Weights of a small image embedding model.
Model: 18.8M parameters, arch vit, norm layernorm, moe expert_choice, num experts 8, patch size [8, 8], layers 6.
Training: muon at rate 0.013, 10800 steps, batches of 256, held-out accuracy 95%.
Data: trained on procedural textures in two colours, tilted and lit, 48750 training examples, 56.7 epochs.
Rows from block 2 of a small image embedding model, named by matrix and row number. Rows with one number belong to one neuron. Each number is 128 + 24 x the weight over its row's rms, rounded and kept within 0 to 255. All counts start at 0.
After each neuron's rows are labels from the 100 images, of 14848, where the neuron reaches its largest size: "patch colour" is the nearest of a few named colours to the mean colour under the peak. Only what is clearly more common there than usual is listed. The data: procedural textures in two colours, tilted and lit. In brackets: how many of the 100, against the usual share in percent.
# gate: MLP gate (model.blocks.2.mlp.gate.weight, 1024x384), inputs 0-95
# fc1: MLP up (model.blocks.2.mlp.fc1.weight, 1024x384), inputs 0-95
# fc2: MLP down (model.blocks.2.mlp.fc2.weight, 384x1024, transposed), outputs 0-95

gate.0 [116 110 113 117 154 123 201 114 113  58  82 176 146 143 143 156 172 134  92  71 105 120 136 119 107 113 120 123 120 138 116 118 148 136  78 124 125 148 134 142 120 132 151  97 138 158 117 128 130 110 181 115 108 147  84 132 101 126 121 148 130 120 129  99 102 150 135 124 144 153 155  96 146 140 155 124 165 110 167 138 134 128 139 103 126  98 134 121 127 148  82 110 128  98 133 122]
fc1.0 [114 117 158  97  94 155 111 144 108 142 122  81 166 155  71 133 116 133 125 116 153 102 108 126 169 134 103  67 169  94 143 146  84 138 114 134 117 112 137 145 136 101 137 128 149 141 108 177 144 175 127 113 136 109 158 167 121  98 166  92 130  98 144 176 107 117 110 153 114 140 157 140 132 162 145 130 159 140 123 111 142 184 141  86 115 160 114  90 109 104 126 154 145 140 141 132]
fc2.0 [157 119 156  97 116 142 112 147  98  91  83 125 184 160 129 139 149 126 128 139  70 102 121 141 150 124 116  94 137 110 136 101  99 147 113 141 116 127 151 134 114 122 123 162 129 153 119 134 156 122 108 106 150 137 117 165 152 135 152 119 129  80 140 134 140 119 129 123 109  93 151 123 128 166 137 132 191 131 145 153 145 175 130 137 118 142 135 104 119 110 164 143 112  59  96 102]
patch colour: brown (43 vs 20.2)

gate.238 [ 87 136 149 128 128 107  88 145 109 112  96 138 101 138 125 180  75 135 133 136  96 131  99 135  94 178 119 130 107 125 116 129 136 168 123 123 153 165 112 163 148 123 145 156 115 157 163 124 153 155 131 160 168 110 193 138 163 151  92 129 139 152  95 121 153 127 156 152 106 126 156 171 107 150 106 146 129 136  93 123 108  91 138 178  82  99 152 169  99 127 121 105 162 142 145 106]
fc1.238 [201 125 133 111 138 122  99 104 126 151  98 134 114 127 146 130 120 168 134 118 145 141 150 103  90 131 115 128 162 145 163 112 112  95 159 124 127 146 100 169 128 112 164 137  84 138 155 145 111 155 115 101 139 147 102  90 164 103 112 123 131 101 107 135  85 116 136 139 159 110 105 124  90 126 122 129  86 154 101 139 142 141 178 139 104 111 106 123 109 157 163 124 156 124 159 139]
fc2.238 [ 76 137 151 134 159 115  87  93 115 122 132 184 125 111 115  91 123 101 171 135 168  84 147 177 164 141 118 171 137 151 117 113 148 106 153 129 150  99 107 155 132 125 111 142 136 103  85 151 130 110 137 136 168 130 106 101 139 154 127 168 177 127 119 152 122  91 116 122 111 124 120 102 129  99 118 132 129 162 100 144 160  85  97 130 105 167 172 164 153 128 131 121 140 115 134 110]
patch colour: brown (65 vs 20.2)

gate.67 [146  97 191  93 151 108 138 138 129 143 134 135 134 159 146 114 143 144 106 147 115 148 172 158 106 147 108 129  72  98 136 143 140 192 144 150 174 146  87 126  89 121 132 123 123  85 135 100  87 145 120  98 101 133 113 122 155  80 139  79 127 151 102 113 158 101 125 128 140 119 147 128 105 131  87  98 153 122 179 118 155 144 147 142  95 112 154  79 132 146  94  80 123 160 151 144]
fc1.67 [118 131 120  92 159 173  78 127 144 140 120 125 124  94 114 111  94 113 127 132 140 112 143 174 176 129 127 147 105 100 150 114  84 125 156 158 126 111  90 133 137 138  81 151 143 160 115 131 104 123 111 129 126 124 100 134 115 135 119 145 130 130 181  77 175 132  92 179 140 134 155 166 155 144 160 104 150 125 166 167 126  98 144  80 114 123 128  87 116 122 113 185 112 168 143 105]
fc2.67 [157 125 119 107 165 136 123 125 147 116 110  99 162 109 127 116 131 138 114 177  88  98 146  99 115 172 124 153  95 116 162 129 120 130 146 115 126 161  72 122 137 139 103 110 121 124 118 125 148 135  90  97 130 123 162 120 130 144  98 149 147 129 122 101 134 152 135 134 120  93 114 146 138  92 141 119 154 147 133 161 114 105 127 110 100 123 126 113  87 164 111 149 133 153 116 148]
patch colour: brown (47 vs 20.2)

gate.237 [110 102 151 152 143 113 130 113 164 121 106 103  88  85 120 171 130 145 163 130  83 153 113 121  74 151 112 143 106 117 106 181 120 129 144 105  92 155 123  96 144 105  72 126 184 144 126 121 140 163  83 137 133 135  94 190 164  92 138 136 129  84 118 185 111 107 145 103  92 155 182  77 151 132  96 154 104 100 153  95 126 151 128 124 116 138 118 100 133 121 132 125 102 169 120 115]
fc1.237 [109 125 127 128  88 134 106 145 153  97 127 131 149 116 125 138 113  97  76 118 116 143  97 100 134 115 144 147 153 100 117 158 104 102 135 120 117 156 129 127 126 118 141 137 162  98 127 131  76  95 147 130 141 157  93 136 126 102 113 154  95  90 161 102 152  70 107 133 144 124 166 142 118 165 105 143 156 118 182 168 101  97 122 136 135 152 133  87 120 139 140 120 145 112  82 135]
fc2.237 [152 142  91 123 114 143 134 123 133 145 122 100 139 130 133  98 126 110  87 159 116 144  80 115 131 114 132 122 172 109 119 147 134 119 124 118 140  98 135 120 120 103 151 124 127 120 138 134 150 114 110 131 132 148 121 131 140 101 146 103 140 179 165 112 130 118 134 165 163 125  99 145  67 175 164 106 110 155  89 138 145 106 124 117 119 102 137  92  95 159  92 134 185 128  83 153]
patch colour: blue (32 vs 6.4)

gate.5 [161 161 128 128 117 112 151 122 101 151 111 148 110 135 128 120 100 146 132 103 146 143  99  93 129 121 183 122 115 121 142 145 135 177 145 102 164 140 107 114 124 146 137 152 125 126 164 148 156 149 100 148 146 112  99 136 179 179 127 119 172  73 125 119 164 136 109 138 124  97 128 118 101  77  73 132 164 156 111 160 188  98 130 122  94 144  92 107 151 169 145  83  97 116 125 122]
fc1.5 [120 117 138 146 148 145 124 115  98 129  81 130 141  95  95 118 126 134 198 103 154 164 102 122 104 120 145 161 121 150  68 171 132 148 120 111 139 142 164 153 157 108 142 159 132 128 132 173 102 106 138 132 136 147  80 175 155 135 124 115 103 161 143 168 139 150 121 158 115 167 125 126 134  80  72 117 167 138 135 120 142 111  65 118  77 122 126 124 152 135  87 115  97 139 119  92]
fc2.5 [138 117 107 117  95 108 138 107 105 140 101 112 148 127 107 140 101 118 157 181 146 152 119 124  92 130 116 165 153 122 172 157 112 120 128 159  97 139 145 130  93 104 136 168  86 125  89 170 169 130 137 124  88  98 119 160 115 159 133 130 106  80 141 124 130 122 146 124 148 134  75 102 125 166 124 120 154 124 109  95 132 127 121 151 164 164 177 161 106 121 145 150 143 172 125 175]
patch colour: brown (65 vs 20.2)

gate.299 [140 120 159 108 128 110 101 139 153 110  90 137 146 139 134 106 139 117 145 129 110 123 137 148 125 114 166 130 152 148 129 167 173 133 113 136  66 126 120 160 133  84 129  95 188 123 185 126 106 121  68 128 105 152 113  57 118  98 130 158 116 146 128 145 129 100  97 104 137 122 154 113  97 157 142  98 139 106 154 148  90 163 102 131 152 131  84 138 113 104 151 143 112 149 128 123]
fc1.299 [127 135 154 141 152 143 138 162 108 114  92  87 123 153 163 156 140 143 152 103 114  85 139 135 152 155 126  95 151 146 115 132 144 113  91 158 133 137 104 128 150 100 143 107 161 123 145  69 115 106  80 120 103 154 145  93 119 103  98 124 116 175 140 186 129 105 112 137 147 102 129 102 108 141 126 139 144 147 155 132 130 155  95 138 159 130  96 132 105  96 159 124 120 170 117 134]
fc2.299 [135 107 132 141 133 109 146 102 122 105 102 132 133 145 165 110  98 124 170 116  99  99 113 176 116 133 125 142  94 125 101 120 136 121 113  96 163 140 125 163 110 116 151 120 128 106 143 122 131 143 156 160 120 147 149 121 102 113 165  93 146 118 159 104 115 122 112 119 110  89 124  92 143 128 132 131 136 138  95 132 129 119 162 141 129 121 170 113 142 125 168 131 168 147 166 152]
patch colour: blue (28 vs 6.4); green (25 vs 9.6)

gate.262 [140 141 142 110 101 110 157 144 128 120 122 141 117  92 128 144 139 127 115 103 101 155 139 111  94 144 143 141 140 124 120 189 110 103 117 134 123 173  98 145 202  97 119 157 157  88  96 177  91 104  97 112 109  92 107 155 149 103 166 113 118 137 144 124 118 129  98 188  93 171 101  95 129 108 153 110 157  99 180 125 165 115 151 131 150 119  79 101 143  96 164 118 158 158 140 129]
fc1.262 [114 143 151 114 129 130 131 134 123 139 112 174 139 147 125 128 149 119 145 112 111 158 149 125  88 116 145 103 148 169 105 171 181 144  93  96 106 140 119 140 148 141 148 115 108 113 114 170 138 130 145 119 104 166 112 146 110 125 149  96 112 105 170 148 114 131 128 122 127 158 156 120 151 106 124  92 136 111 130 199 167  95 134 137 135 122  95 165 126 114 113  78 126 137 109 135]
fc2.262 [145 140 139 123 124 138  83  96 137 103 122 128 123 117 116 127 121  68 134 163 153 169 119  95 127 131 124 123 166 128 137  98 121 171 147 126 131 101 141 137 143 113 108 121  97 105 166 160 108 126 164 157 153 158 133 121 143 150  86 125 152 128  95 139  76 198 147 124  85 137 154 119 122 148 144 157 104 111 104 140 157  82 122 134 129 105 115 110 134 146 122 181 148  97 148 166]
patch colour: blue (44 vs 6.4); green (37 vs 9.6)

gate.4 [126 148 131 161 127 161 140 147 104 132 122 121  86 148 130 175 137 156 100 125 121 127  98 160  84 107 177 137  95  88 141 140  92 129 153 164 126 101 128 112 162 115 134 106 147 118 130 125 151 147 143 173 152  69 128 149 135 107 158 115 128 100 141  73 132 117 154 109 128  91 150 106 147  81 121 108 172  75 156 114 181 107 152 122 120  83 140 112 158 131 146 129 104  98  89 114]
fc1.4 [128 115 131 128 106 136 145 134 128 108  96 118 119 156 147 155 123 120 111 108  83 135  94 169 127 104 119 162  88  90 132 128  97  88 149 113 181 138 101 114 150 119 136 107 134 134 130 114 184 132 128 141 146 108 139 151 139 116 145 128 126 129  92 110 166 129 153 101  96 137 162 127 152 127 119 140 173  96 151 125 151 128 133 110 107 136  97 110 107 132 103 141 106  99 120 114]
fc2.4 [118 106 116 130  95  82 104 163 174  74 119 171 144 122 142 116 139 139 146 154 106 120 153  95 185 149  94 143 106 137 129 175 109 142 101 103 165 120 137 132  96 146 130 116  95 161 115  90 135 145  93  96 127 167 114 128 132 104 128 173 126 139 115 137 114 124 157 124 109 109 123 117 142 132  93 128 154 131  90 156  99 123 121 136  99 111 134 155  80 121  95 141 171 152 119 160]
patch colour: brown (47 vs 20.2)

gate.452 [134 126 117 130 100 102 106 157 123 119 101  92 127 117 108  75 127 117 168 157 111 127 117 150 165 137 138 136 123 114 112 100 110 140 104 130  97 103 133 113 149  81 131 114  95 143 133 128 130 134 109 113 123 134  89 133 132 114 152 148  80 152 159  93 176 140 108 141 136 143  97 101  85 143 103 106  87 112 118 120 100 133 124 139 103 141 144 112 142 160 131 120  72 121 136 156]
fc1.452 [ 86 172 118 122 143 126 172 160 184 158  90 143 148 107 148 135 136 128 129 125 134 152 131 114 140 136 144 119  93 140 127 117 109 127 126 120 133  99 129 148 140 181 108 120  93 110 138 152 111 139 111 146 114 117 170 147 166 137  97  96 168  87 138 133 111 171 168 134 145 133 113 137 154 131 168 128  99 137 128 126 133  75 118 117 121  84 124 145  90 126 131 129 154 159 111 176]
fc2.452 [ 97 156 106  97 163 107 147 145 116  92 130 129  96 100 124 127  83 130 160 136  80 146 165 154 105 144 135  91 120 140 107 106 137 141 119 100 129 140 110 137 117 162 116 146 115 112 143 131  96 108 124 146 120 148 141 164 124 159 162  91 121 161 143 134  89 168 168 144 120 108  92 129 176 134 124 137  62 144 116  98 137  92 129 120 134 115 169 156  96 173 154  91 134 167 130 149]
patch colour: brown (47 vs 20.2)

gate.395 [164 131 118 103 116 105 134 143 137 105 127 131 116 138 160 149 113 119 144  97 130 155 100 168 102 111 129 123 131 126 124 163 139 128 110 164 126 113 152 170  89 142 127 151 137 131 188 167 151 172 131 147 133 171 104 143 108 159 128 126 114 125 110  95 145 141 164 118 121 141 165 117 132 139 128 149 149 115  82 175 158 159 103 164 170 146 165  80 135  97 152 160 142 136 126 155]
fc1.395 [134  86 119 145  88 121 192 126 135 121 112 128 134 141 136 104 111 125  77 125 103 114 179 114 113 110 139 121 110 129  80 144 134 126 126 178 125 124  83 112 114 148 113 154  81 143 125 107 175 141 186 118 113 139 147 123 135 165  88 139 106  99 142  87 115 116  95 122 149 110  92 144 131 141 104 182 111 137 142 124 103 125 136 142 124 149 111 163  79  96  96 147 150 152  68 131]
fc2.395 [171 106 136 147 121 149  77 101 127 102 148  91 118 119 150 152  94 166 105 119 130 167 138 114 107 168 158 140 124 125 122 122 138 118  67 107 107 122 131 107  97 165  73  99 131 161 141 140  67 131 122 139 159  66 132 117 113 124 114 154 140  73 129 113 150 120  99 160 171  91 141 113  85 125 128 128 127 126 117 121 141 125 107 124 122 150 123 168 101 106 147 110 147 124 133 119]
patch colour: blue (42 vs 6.4)